From a checkpoint of a small image classifier.
Model: norm layernorm, activation gelu, moe soft, num experts 16, patch size [6, 6], layers 12, width 320.
Training: soap at rate 0.0015, batches of 64, held-out accuracy 96%.
Data: 203450 training examples, 5.7 epochs.
Rows from block 6 of a small image classifier, named by matrix and row number. Rows with one number within an expert belong to one neuron, the router's apart. Each number is 500 + 50 x the weight over its row's rms, rounded and kept within 0 to 999. All counts start at 0. Numbers have three digits each.
After each expert's rows are labels from the 100 images, of 14976, where the router gives the expert most weight on average: "top examples" is what is common among them; "patch colour" is the nearest of a few named colours to the mean colour under the peak. Only what is clearly more common there than usual is listed. The data: close-ups of made-up surfaces with and without defects.
# router: slot weights (model.blocks.6.mlp.router.weight, 16x320, trained with AdamW), inputs 0-159
# up: expert up (model.blocks.6.mlp.up, 16x160x320), inputs 0-159
# down: expert down (model.blocks.6.mlp.down, 16x320x160, transposed), outputs 0-159

# expert 10
router.10:585558488592516535436528492547512397417487442516406453529487497464386510528533550487457481579445577506531481521502481630452492521559561453506405535486497539539524566537545517608427504487566341469565440510555487423496489586563635556502546528493464511476548553575530491516438525457523500464553460507578448481468476501575539530454501511555491475459481507536493534473425494476518442473451492501562470453476567429503486441411420617572468502490526494495428453618405427567491540571458435
up.0:534544450497469505464459534634455435510475528470400546585526530527493574497470583464515470456523399511544476480405488444509541468481434518381543471459484497520495500478516567468554424549492535507502517529541497488564423518476481401444602506506493591409494551452439438567457508503421451473469415526437540540557497526499446499454631527451464501493457448525472496399515478582571516513614575590525551499481540548458558557592457436477507512465523555598561564570494497490535551519456517
down.0:510462406581522537536525493417538504493485470531495484497516468598454540469457462492457455491584488443544394456583486463481542608551531505456496454461494490451541583563534466428459532510636584420390485486532538522512562513401647497468492530524494495503478533541513445456548525550461530580517495455475435479566496497494504473546488451592538504570543441470504547511395511483498502542516425499491544586478544466581457491572482492489517463518525553556534575577542535531423466478595526
up.1:410522554472416469518476605544515487510577479464473455530495530524466503594485485486511520568487518616546545456458445507473555502510478515518500512559463516549486469580473436424539536463489420541459480395532537427480597619514510473579473495499517587499535598444564475551499525535606574531554412558543373492472490504432536484532493519524513519455477508579539414433517502462417464438430578439507481455511413467402512679526488499558419516568498484502412436567486418451504482469556484
down.1:475517578521597562463442428446542438429437548560547469467570533450513521503607439480418515385481534465490482398584438558489501533560516392543573445485506651446501494481501396534423505551499498533434448581460420500476474518516516494486563485542425500504471463459519525481497418468425550587475523484538479472479526472541517504537424563512500387532445478476549522511478521544630536575507487501474485495478516492616501497608517543487517540545569578519492550463552527527443515495460446
up.2:524465526575610475512515536503386514589442516471450492594520483418484556401500474432416515491510452408462562569545437517528503504607576496552461494617567551545534452523623504448436526575568567440472566490557369576512536483426432559440568578458445553477476441432571446452469485453485526444496453504512423542588563545497468524529452504439483489492444540508598453490471410504550522427468474505467506475542445556449450457528487483541537503542461598470464469485510556489555521433470500
down.2:600438548513609493375511526412439549464520553556523543476525488552527526474536484444440501508472622566523487435511516555509384515403488487580493504489564481454500512486433552542475477503506472546471643512513461495587429483395501464456459531606481473484405424454450498531547412412484507586533543481485510487477386497524517531529480513568433460539448578545543458443545455539443484545541494532518484510607453360512461497551489482490450462583511624522452519487455503526337561505486501
up.3:600606491492586515427462535564443426495513544496547437533486475536581503538495487503592523470557538439464455521525458578505512447449525411523551440548446486467490483589473506429450463589398545529525432536520565433542484535445536468487589516503486492505532502596561540512444540475477502522489426488504544440563516539538390477397512494523522620543490436417430454525497475443453407472504583552479631564520484454446500557617476504486526510461523561506465511467514474557415539495425587
down.3:545493449502552481432505501495422571552452538382500471542513431440413541460428582528499533551420476456561482550521471589529537495558443395510524507524527467562479575449532511484458520467532522456399497498568511453575480535546410515409568572456488491387529506498555517500430485479530523519539517514549519499480488425479481505590483527437519492424493519389541566432465520501487586512500483433464458543527543493542441461654554464372502508534477595599538468475495495521524467534471436
up.4:534505545480423538547448550449524499511511428524532494509432551509523533488516451523550492494439633515492498604488496574492530468424538606486463551544440466522461528514562468504603421588511499434483527464477475477496537483482534513468491467496500420475513489479509529519464450542373451494580508455537480507547645600399550508587514528460536446512509496511494545462420475459481522508404525478495509467461469497493450496452561505438524530552435442514495511476502495528590441423593556
down.4:483512540426590632468560479598506462512462473511497513620491430545512565497399545474436495486513518520570487426571575462438516468557524495540521548492467488437522537493474457512443514488532436424538548491564554446516516395518537513568449516574538616449539405490407440486517527475539477474416439587438548495456565552523480490490498462648523543503474524467514432561563527443486491521475543505541438495498466548582492473603567487544534485518527523538457430465502541578445429506485494
up.5:518554445438502472557643545504472417443475508543434502464543512451453507447514581519492426633442383549511451436548488594446531490543540474479525564489467517496520472595462487498532526529502449440519506401543512445467519539508544552462579504487470505515451455542541531450413560504389537471485533442514459437476486443441498546480493522557545455471534507462452438517429503453513463497527505477456509569509496474495399537525464546539459560471435387491515471562505516550503486513510488
down.5:544474419543514556487559440601468474534598452571476443502520484510578603456479509568479500492568605429431575519524530534537567482495480489466569538504367533562511460478583480504495490450477488480541493381508516494524416508535517457515580499425620349469500462514433600454455507476601484487346502500546549558630550550528654500465509475483469541395535517506453592470488464585550533510460488514523516469476562496488447606501503562399473454516465474520483426480495513453483392516464539
top examples: hole
patch colour: black

# expert 4
router.4:524465495533537423482502533563462451546426536514516494545463440525477520554513476550556527471422476478550547484431516469566535502437444496476536571515457437458464498545516526478502520487466464487472458564524489407473465507466587527434440445453518539554418551536579472535471444421408550487517591447529460545547537493436478510540525529429521438429550443490549484446442458604583500517557623478482475522529490476449506600391458441566398503549591415552521497545527459483562498457509545
up.0:505569434421495489463530470553452393591569483537443513477443486514548476530473518437456465463524539515520485590521604480512472508524580457439438582503518495529531486552382607472411537453438540475414533452554518457553411434516478538414479495447495497503528508441449624520524422489550479403507515459384514452581578518487430438481511478487556432496570451496572502517460449477431464511424493482549592507507514486611502545616511427565469491429500509526504483531530608560509465544501486
down.0:493575539481552453539504510515574502427533499569582536529428546536542462495507514507508479456484591492525527427525528430432493414554504492587483532542383590524528486456537531523457525555560609490435499523489550436450485430531578576542661467441469464445586496493499522428602475501600544405519501506489557502467569533445559450455640564463424519440566546470521514498556476474428413614504564494473505451442510488535492492468525501513445465488523478583534549431497473528522478525491544
up.1:530532452459415508523596536499541508514521523523459474569439506495578520471500447465576473494585541513398493422477537542475472463505561504461443591561483503558425411479451600341445454536598492580544474506480491612517473455497413495482468508572477452517549550386442468442483472409572449485462545476434578482504430513557429508499474492529438551553509569503443508523559442516494449497490483503558531447429523521514585512527424454537466553520544529454570577482531479490574440543547531
down.1:522519500500515458493467506576492493464518496502476449540522527443420505516433481534513522440512444546484472537473513576470589461474544465444480543626548548473560582498465527446461475534441528531534582459484585496538448490561539499527537503503471484504460439459585501451571634471514510462594464507565563613502566532493471514504432445524495463455530457545500455573546554545475560386487516556584472300550455486533552394524470495462298447498517551441581477516461497476487541488487515
up.2:497499483519508497516499474506544445549501520488488500532470498487460508402540442364537482537480444488527500546530519566547467468393522449552540466458503539449497392610484468575452494580472476440462501462525395471476522466513520435498485484484422530501468546468450599496493408515516502460546424550514544532415373485515509545537529527520506530524411514529444490486500399507469557497510388510469462411430500497524550506541453533605528543492449546509496499454492521468507526554534476
down.2:596495488458473523492560505450529640545509502527492549583464540482424491480521497381396516456521529449502417496490502547494467501521519465615433469421536587507571475563380444479426366451564518480553537438545512566531505589566541514481421476470431521506492442567543452548504514486510500454546528527476439576463427422523505526532474421405462500435545573493529500536454475503548511570631580575528489502504578492397519478507454470458498500616428469506493488488435461498562426530490510
up.3:534462573536398477496541520498450550472473488484615469400489442528547496538502522504439506493489349511470532490446452489528534453488488477539501564475500483485536393510480490574454467487479443480487495564531453448567505491489467507534434550493498583538535454452497511567464534553595502536495573531562386543433553512491533501535530437548489422549527504465544479596463435558595550476489545501492527462423553513496469529518526557499513395488537507454516482487420403590527477553492487
down.3:531542532465435536495421509592558468472517445513502576488545543489458676488512433482567551435469506514573460561534510614540478524525560492560568443488411521442502580515403521497774502422596517514444462509541483505457545599459476521511498482524461480588454445460459621565451499465494501512510495495538514514525476529460507520528541525490435440469553503519480406551481488427570513443442444439600394408506520449563378536459492522536440584469576547423564473555545601452533516502494551
up.4:531424459440409587426552463559580525454572512491425495453428461512568409459558442466511497470505550507570497536577414534545401450649573454600522416466483504559497560512514502562319446494505464482521560422478470455459526556519544452470596491483421478515534530535416522532465488475528538482536488454530469470469469481531589437513479506517577485511539583515498424403499522456470565475520547461405477455554521448476424551490498473531514532382468438503344449516561545535517549481513469
down.4:478530558532436395446530472489517498390569473444519479475534609444526455476496511574555487536568552435549494530418437478492544531495511484471536488364515533402604566473524435478478514526487535511528507489466489474537499644529475532444553509489527437549576508588508476600521488336557502523528427473535496449493442531552457592533453445515472483439541457472436464443442429461437500401493444434555522563444457451482570493480572495554501495492558492527562467526503476550454495468518492
up.5:513549590505529549441574539512585543444518473535472634596445429460532596506538431489522512592517513510472500444498506470529398508504488457488484508546532599494538480484514648489453514490547618423469510486515495441531551458444478524523457406499502385514553446553463531570516513494348528526489464470618534513501507500448466428483478564496399500488512501523592476484447481460398410616504589470475456463450531491498547490458492499470503492410478506533541413486499510485496520507523534
down.5:545459420394500513501592561431507542525506566538544494528511510489442491533536475507465594577502496491529522512491465590531489490560496488445539472421502554508544488502520517545560554467506524523467479444454558407379485499478520464503529381435510439528466483457555510536458518488531590453519512423532345507529360438455476490564534557507517558429505472431502525513499497556477468588482442568468575502550427494544480525526516484543478478531455490545428433567499532461522489510422474
top examples: stain; circuit traces
patch colour: green

# expert 2
router.2:560512489455510537579592541549431555485476526431472504443632433531535475506491492488484494533475464498604413509510375449459522511551503525516488603449522517586447498545561542490553459550474520510454558442497471501536450418552559402563646485545415579484470520527424525506610502460620535488513533504518457541551559458434486455526522521608478492469524461421505521496518439511526569481482391518480559485525498433588498551490532428473469511466566544489442447409526426533441492524507518
up.0:524598476533457478442511554482483568549498522458507421550507434475503513530482506342505453464405463500509491519563481474455440544432445465478427506445505495528517399481465475570541470526454465452516517493435522455531481580476429539507464516551517450459523543538436499545513517401488496523534465502467567503578505509584473449572573469496511510463604467414524589493463422467479441519484537528513458503456509489572481442381504520493410505546506549538527511437542555545453441529481505
down.0:463476473420512461547501439458582527513468595592505516513501499545484483548427646498578511537497432500559529485577442511502413394465534615499502425491510624525495533463435548530496522425531532471486425470467509450433492441452554459488494433548517567521580507508563496503455526523437528478520556539394385578515486478509534485456537604529522454427473483406451501532433539507521504466542408530531383483454450464418439421511440442550507510508531483531510458488544550443509582498485593
up.1:513425463531536431492512543404520521431506614449608511574514492523458547452568487484485535423509484575434551505456534384551517561437586477494509460471524508498460493566558484589534494612488482537447495475506591587450535521515471419506486506521495453491565468565514567547478480502472427467513484570549459496618535524595457543558502488417537637509458563557518541405416443579443486585462451405541476455517449606466490554523498432410562471500391397571417471431601513537467421479401456
down.1:467493518409494504479520480575431423450556412449383406415584465504549462537457571471472527510490444451453483541535491421575520484557439557598429465563516509507484476501493449518526427518486446553509501477441517494568505522537464504516551490510492504454488489505492499471520508512556492544625521388480544468514456472449467455464512386372490386574394462428535436454461546519495561500532520443468473467447538542481516553565518571429430575589479529556559552494568554494484512473489543
up.2:530434474543508454446463497545422468433514552523539580412554577524469454547468521526531487500456525552538542488501414527478524460503432491459522458488449497407568467508562439492565467425391492428541575480493484608556578436572555431472577474511597502532482596418422560474405611481482456500518614503521492502449475556524508502467574527445526490559445462596455460535515533574407492522454493411520556473495517495631493543552454560433459560477453482436547479518534524472479539506482548
down.2:506719461481404460500441655472506468578386502488509489462448585421529545520486611609555539479480559480543484552515499533496449489484557435568481510472438458529495503563552526463457514499456562508415514451574523501484513447450483496482608473521471502492482486408546478491546443454565410515481501487446451443506514469422413449367440480453573493468500501464527544440485425456542497493545509415524521472519550486476461436505475415442531449434390510506501544507485497496461524472531572
up.3:561535403508505492536436499526485451476509482514565502533595510478433580431518554558482513633570483543496572450526457548516477541482443554495415440448476569474599511448569515549339439508458502471433539564534558513482517487567425540461494499496461479476573559459565548596401519543396490526570537479498454527468455579510422441497483517488475467509504591550602537486510481511462582495453562536451490520465549460430498446453486428608432446471493512499541522546510596474486537531519422
down.3:506462476505441512545489604441476506533507438514466450427395476556548483440519467499545524479532499584495494550514554612534376465521429348522481540457493571482484618503488488484511555528476557533555467457555416453505528494548533506435549559458557508504509431381481451543555442484572535507476519521530595521515498543483541492527547482468534616553562411394493456471572584547543451437545468557502543532458462480557416553514550527574477532549626450439596547499509448464456527491613491
up.4:450466493527512542502517478501517519466456443440505465454504527512500514556505517609478481475546490529456534516542610515509496497575468517504497542488498495496460459514411453473478462440537524487519525421555468473480500551434515545420472513549552410494536583488547496405410487485536434521452559556434456486429557448553584470381451574442580568494548427498468379560510437603398485425551520486571425435525424586432592535516517447497450536467392445403550530552518548472485527547519423
down.4:535409520476543517513422627523496494471511467550583520416497540493519574498525483450543503557540515545395461544485429408442580536465481520558497487549517421478536452489365550529578415544507542533458378510526511551509491583432535529522493470585496583543520421522509513519480568557491544464492450513559498492511576515382528488464492409427541490592474523420535475453496489466418483494493479422375449481572493509418493501427521522532507494511555562482507502441478564544477536458462560
up.5:541449503521568508494446429564475525558437497605543513527469449498397560547479401538582448554458408476552498617419494460486504501515549483467555512489495479532505489528488504499584549615524446424528547613528536516479460636459568481544516440515544455509523494506584503550506470535466516493556519496530461552485483475472517504524378540480598421464431563518477518416579649542473448443515524473450547516503429474443442432495486504478461452562479480490487551507511430525518512464470467
down.5:558451556486462462463557503542457478520522453452498420457435485509523531475497499450513468548618538464624554479501473516495488496486438441534409470564465511379443555488490496389449531439442560500537375472484515462608468424491490491428415614476508499535524484492453583472507511528493519454500444388493561476615562498528513528484504525482465447469519511427432500537448508499485588492489369507471474490612532529443532543501556574525537463438489486463618687508506588518509470497525528
top examples: specks; leather
patch colour: brown

# expert 0
router.0:428545398497538541437506414503524521520480537557482434493552505501470587462569469450577489469536493539478551417549530445398403566430518542406597402566465490510536472516398530444539550434461470467426522566538456439455477483487519600454452504558481465507478447455507530434507479524419517600459554552485480430470422431474493440489478492452496434530439580503549451497501583451516474542473556513486568463444565540474544455552507604462499555555484614484382488598449569459547571459471467
up.0:580509474535495515555530504529379512478483522501563530480546518485478583475528420473542391511407499531498497463580463530482505505440511537470622399481462581484534566431477541555578502475449451482440534426533505410558450462512597454415547411550405504555483437506480558498522495448418499475514518535510424463460416446458514456471515497560547495596476569426433376424584491454501523485537377588489462504515563523512555571490474512514641478506528566414407499524491523485510449546543450
down.0:543489577505443508429531483512513503496528468520535534473509384484479581481477524480448520492546435466500563568364540528543477534548488422435473529593530486467472532539534537452364569556573567546604486550543473552401456535514464505593515603480463498531588527496568543473545467478501476461488461521552463550528463500574533502342481487442611506528446475530456546498461523483432605419492564461478447475519477470588519499528527473501492564566517523549562466405445466520468563491527492
up.1:523452428600501545589490515391439540446447555549514471470513539484639441425525360546507434554508442514543371510538482494497536470437535528505691541458564477492514569580458425460407489430453525507485477492508477461522558427482482566429525457483356500532490422563455532515513443522415519507497513447527368449508408508463471505479454522470529432552491554468560472487530489475606563536547514497460482522478443486475543493526515586496445449426493512480405466470495563451413494495491465
down.1:453538541554450494489474472494558478485483466519496447416521589414485514503500614431448548534476495540435489587469427496446534562539478528435468480561463545486520505496454599461437547410537495552488453532520577566463477506516481586561427497511576520396664530471550493493456463418386510551463506478462544572518453498570536594401539522437605521684524539589417532561428447464472454436468603486474510487507547473518521509498512567482514496455429427472465472550519573529503578502533504
up.2:486540521465470523451547445507420510480591472531530481513502543463532486486545448449455431469542495523565450468523532476424521561447495464456475492507595412444478522405401449489575520508464553551489515478479449465481432501511454480525553449555546461459477432496571453427552517468507516551514540451514497446583462460478490465438484495496511579564436497520551423508423557434587534474520495511438650504432606516514587392501497466461449567520482659513474483439458593535467474451517490
down.2:486465536545503476573443529458557423387484537498455526495492426491467577502589502506530566453469525527488502474458459554596492562485504569441425466561406561407530453475620480504439483481540446424460459521488516505454510653450519538466506433510586471588511515445529496560387508524431491489448478614526469547450466495457514546494508496557485514519501452517493510503623580502542499377536374457592457409534415544491476537434500547526475482576472394502508492637468500488533416470463554
up.3:503604431531576480567658508531582449517536543564523489478536427447373662502559584559543480515513461493542555471519607510506463500382503543451502491491461459527591458537509439482637565413471460543481404482513514484451444539443510588511466500494553523553530489534596477480547458589489461566464554453530460496566507514466506451389579535481478500447487531540460550435544499593572527537453534477557540520500532568461506482567440563556405479537492593583487510545409502461530443536458471
down.3:547449506520548548478493526559475495376514609510395540474438571585521554518521391442523547497495635484551420553535415530427598458532548558552392501447583507492476561476408501451533549479546462520537495519440513411482426554519511525504541507488511469381552497472486486478514561467554537510486516520525645513519503466640489436613456499481444547553549510526473466456529542464599458387521481411495506459477540496480456416511539509435550504446489442433502535512485583561578551504556424
up.4:457501525499445447421474496606549572509501535547427546540497537498431457489516557462471562444545490450506438570578438526429449514514556524488502532578561509453463568519445623553432537369521521441419415601543504444440486483440576501627556437551432497515490502516430481441518469503466517584593548523490531555511509536509541487485557501472425486546510429512549448436526461543445508515470550496483511476447481568542514440455497520488515409544471424547481558516510501529522510504434459
down.4:578352405472495505576551497478477455504412536452468461533602539490487534423578510456520472487445536485542573512512494473471523461440547492550578403474534568422541461529458427483673459503434524492423489452492455525474512519619517497523652550536563499526509492507493548475572528541466538537484563490460565420520501403538456496588575491527594568449458424532453577572495466418587535565497401535547497578439463520467515514538563535475511493486476453482456371559475492484520458568544499
up.5:533484464605432505496473462495554520494490540504521506491525531527525569493551405614586517524562396476518505438589471520451470554445507526526511593460516473476500466501482499497463441438464535482464487442508446467529395365460565567350495464520476535511464404521512543553573432453477506524537592479545413478499491495564558494555663468420433460499563519564487487459476521506707495508486495482450557454426498487393517429555510467443526523588410408539523500537543528497527516464522538
down.5:386450509508529504472521557428529475496561508511428494504473530500470533571587545463486505505482522449366542510556484564444514499574624527434442494528445481561457483426466546521649573530506439474376544465463459595464443505460526466518539569571528471548520544476530449411521398543483434476603487492557526555399372417518505473428489574538500444457388496535562528541577492523465395376529483476551479542543569455551392584435454453509575545509553493533481594519439546505554507414513481
top examples: smear; circuit traces
patch colour: green

# expert 5
router.5:513453494444501574513412438445527384467489411539496543574504514461499544472468451534517559437462571521525607553526491459590435407503479544489472549452471514543569371452467514553548481504533508448557491513524598557569444542537519561553563499439473435600560489488408521530541524445504516451485508439500581596522464452475532441517512500494465521540377523467528550543509417561450570555427412547493488518458490540552538514428506579489591488415445565562466551484464477408571464482558530
up.0:515456476472489534558467477515566518449467534570519430576455504478502477589501477571544423482542539457544577586552542570483534488519522454457477572534598518541542495472451413617460488533571471463415513462492457511412538611471493470528552419518496535476577506427407507471467420422540478455555448555500485509487549542407522570548536510523530558572494402549474441566494368559465520513442583504498510488476467483475529538487548513471471390474547513438524507531495531482628480545550573
down.0:500482496514527472524488466461461468528510438450486523431535498485497499453552538531506431563488474433410476451421490627488510444509515476572526477548399491409429476431434476482539426566534489565529528474557541509564502438450576618434440547438494545426483530511418449462473505551546421518449478507429538534460434492497479499465538548451520543468556479476531520570477572526432619593537511484441643504490508552437522405570415484481402477513605646424521565425576495598491492466430459
up.1:523462392474516455486447451530475513503540488561583497469520428461512502505487427546498532485525553429420515600518494522461446503480413444419509455478512483452444496498432538473502464490492529511487405464564512497464540494481547486599460410487516493447518508495477428532531465458402493550456554574466506526487487488572584539559351532544548515405414458544516523491483545461470516594611550501491458504534455353488490456425402487491480513446532547530522519548532406559534532566463515
down.1:519431552509460551545489490502548550583528590557505585513528495462498478486451539483465583516617408536601473464411513488494555448464505497459521465481527492500524405456481519554408551505604524534527440482451433620525465474518471571420348508494466485492549486482540481486434437553562508512453531484553601518504432530516521543478469499491457444626436503608520481481440595559503520478592548552536518592544560497451523493459454460529508439503501603521611495469543483476509475540510542
up.2:499537572531524429472575506479464456455506432412545526606532523520480444542511498555431497605436591483558507560535544499453488520461453552536597448560545471475403491460491474442453493580486539568525476590483551487463567602448518522479406406608493539486503516496597548506446478480572454514486505493470459477478506571447511500446466536441568445413484508506539461477429456530695533532516541494544442418527550516477488539410431437541524484519411534425435458507552446538516414566492424
down.2:529494553515567452490539506554420567412458499500511412538494551478428521606442470550633499495481558459472461450510545459536505497489428460528550407539417450388457500561485447503491425533581438536521558531505464479485464548528507492467446458483466453472485553548500436542538567339482482570517475499483512486585527496542494476528519505476474567488504464512589527422400523615510467533482457473383457495588558447369484525527527547530405461544388519501572500482500532562493501530464493
up.3:445488509512406445449497540501543507496484565505538540481526453510438564569545440478465510444494546493507417540584509523436471528572587526463390520499495491533463548453494520452547536541477423492504513542516513506483608482454458472507419471556554504523427572497531485526447584431502489480473430540537549433477475430504475530434437473521511479362504568580504457478468447583555471655526498507419479490492428438458518484471453432562461516514429453547424511450554469549441559462528527
down.3:514463555468536485472465465466531443469545499559465433416533515603498522478537447555455386496536429470521539504490488583468464423458462455433454519517489549551563474531516474484484559451543580466465548523512450461432401532511518412483508546496438556538488427478541497504470483530476521551516519542428522509536500471577512459475478538499539425546466516536429462494434660677444509496549453373501512566411524497590509500591520452464516460378517485532456506581512521509563420503521348
up.4:538543444460489506460463445550451468462529573391428484439468579496515455467420458520473471431553459420456430546450533430492423474421576546519509400446517552555464464466560625445392484453448529498467452525493525447514510535513458492493465505415454592503469459503547610545457439527460543486556503502497513426544604522599534553499430487449601447462458499486500455431571487463461457423537435540471532544464508452530527520542527539504552522507470579506588561408420570454553492515407559
down.4:398516511416491507532542502501574547553454570513528476425498563380387610447508564423484521590498506468558533461602494482493525576544542501538492462543490589449438477577455533501510557543493543460495507529561423520653505496504464598488604402520488428449514469500517443456582447562520492608511511515500575581469428568550534478472458459486445497536487540462550499500494600543459432528477563544478438536506487524394538525562551498532525512488492526501438441504570520478468450488489593
up.5:446458451485426515430504478475467515498493480526382486565545508539537481536544603582611518533463451552577584580449505445526455590463473445473534578507561531537506473488489531551603492468550455501518531485553632550459522482493433501533511543497461441626543470516451512570498438542545567520522550453551463466545468493535531480535450543573468491514533540472566510624499511452534566560543498510481397467478497465495498570387474530514411521479492459472421434484588547451455513502508481
down.5:423512491493492580476508494530517531546462535478521512455452558521574417442489524504523472500561559607541548598547491479568420401434572530499560465521391487517532430410542506453567545476404542500540545451493562470500485473555551501513501468548567532498480481550555644418472566554543497421400544444469403528497458542522458520520530500530548462483398504405484597477515445499561479469474502493549563528379515524555469489596539486517512515467453458480505563446539503445523595450506531
top examples: tiles; no defect; defect: none; wire mesh
patch colour: pink

# expert 3
router.3:462485501475471512484484508432505504440572512536523516513445490518599538468446443526615583500518465489416565509527514511519449480504422552485529523424544443480432406533423465490556486478502538480553549459457445557581530478453425435472480561533531485498429433486422474522488538458406579621532575472425544550528538521610517436583465430463522453549545497534550496560406571424448563512540548531424504601498439595503543471491558483454560499459483463483471554488505608488573492443565582
up.0:461405490535606568472425490533530505469483496449459482489508464459559573485540442452469513487602552538561464432541483481429485518468566457486574472552562501534560517557500572536575396474370565507499502507483510630502490488473412512482479503567520513495489517493517592574456455628440604520583502533495456435601494526532627552443542477536404493519517506594553485481619506472516519553503478518487523468560553433486441518535508566458480558525530457459408477443513471518404578482492544
down.0:457541473500441450528518465484490471459489500462505488464468471516401449527469584505647505498541507581494414462491540499450666519501491535443487511490502459501531476434508574509448545424654451478467630505450505522463456477515490478343485438464536514531556498456497540488600591423527443533544587470462528591412527537433466487571517470478516459437499534449507470598344493514494468516548465498537528560617494487504504451435392424512523476532587378392453440538558520569469534508497504
up.1:539458482550551542492461463516454446489535480524413519505501457463494528502559574512454474582499429540455581526487527622468530506539543447548511467488649474616556523497543534491498606525573470603398494548475476394531557484520487619484542506401515491558504447489506505418502399474441492498519520579453463538466484455446492543427397458514457469495509512426545483557525484424554450516464477503565516448498502483543469495536509465535421552540488501438482493483435514489492489578471427
down.1:631512545517505548491564513543506483562399475504506499486483464491560573544601516444547525496491432400604515486506438515488532493449491551549447585469446511490522533491486552442560512566444493512593477446434479562506462520504475528497452506529467416526511477459519520430409474447402500472509530535465528528495540525477524549527526605473468477562541494544452533589589577417604408422470476456552556563538420527485446555444486415540459575532396429488582570493532570471506490471526498
up.2:530484475470485605559506372418532498491476500438488506528543487527521444456513515580517571489577543487601473557379447394570510589537517543555469418472598504530503490667465536547475472502439469554567499508534459557521456499428488519498505546572533486456489544491504501516450356476460488524433452568524515467484455477466506598440512493508447592457591429440525530476574480570553505590517474572528442528454530522601480461524531478435454541540472552470494479558626448400546359436474470
down.2:457532455464518533618522434398431511482414485636557440498474476492499579545432478421543474551472545500499417440561488480561544509537495525494378467422524463471498516498510560505488514455458470473496500448505509498426507550482562581532423561490550435485628554453536491470605415493501464403480520557454545489531509454462534536516526495553491574525501449459534581582497527508560482497498416574475452543484400510459546484548554460505550501459523456499544429514559514442528483502570587
up.3:592513558532478521566552483528551398527437396509546525508445509471473550515439459504476504491561541539440445434408533539484426442470546446489520540571376508494568606547377558447416533473494545494500495433518460479475547488542567477558477426482550499525489548569577514565492489466445439480473504516566409522497501461513525552444491527482521439419563539389514506447480515612416431488485453438514580439499437516522521575495493518465377545501483557497548527454505547457485450337530552
down.3:589506513565539406557564570481490468498548588362502488457460502479606614509472578626521517506465522479486422549498439498543447551424508593469579487486498518573504503474442421559622511528441451623389512495521458473502436561487442494470537490493542448480472536508596632491571510423431452490511517552535486475559534496470524495409506553543496537398508423588523466500490500474612466499510593472514455494464516527447478540412516500523470534560605510458592533560540514502537453533460510
up.4:548457416543508445546514611559463491591468498526522478424537435504454471533444539581519470425538553483420510382451526456429557566549569475490514517536430516458579434408549492421579491541426448486594474485549505510566462559490470468563495554556549527434433596563449489523444551536472506530466561428491576534523597484510433516487467487560583541480456425496468474432509445454553527497558535513486478415540425420489456527601439473477494574517439485554471471552526575531538501512540496
down.4:487540511473537400359506436534581593526513476424513639415490467477590518466551391433477438516424528543429444488442422489508549528497478499505448556380560500538525506485563485478485522533560445516467509463488505543542502500526386490487470536515518599417397464493411465538477490511491443500588531456483536448394550478464488491592519531498599557494415518435517426572497443499539614591526470468510574549505510473464614480449444502587491493450423489557494486510504564460551597485557495
up.5:495459446471566505511499450562534485414475524484440470570470516518496583396630558497551436492495443470493532450559557528564461538451517505478561509529530442594502441512451561400524495473523473509504488418475460448520511469480464577500505590480380495547477456459530571587518407636500487470527488509509459479513471523529483548444407501450461416487516405567459520520543471485563558551543451505409480494439472521524546412547498549535542653518475356538459450442510582517523473461541469
down.5:338452496600539610528527494479491484422474531551567481510362568530439575489493538415510525497541460524511569449445442559491593558509474448526402574517488537474514517495459519509460540441474472502611468607519564560543568463521518518426504444470524562533519421462473546440475538466522606440496534559560445566399376401478494503438403451416458553477592455498467445510527510519545548457523489538574667424579514485502470548531436521493450511460525521431459521516547533610575523462469474
top examples: tiles; smear
patch colour: white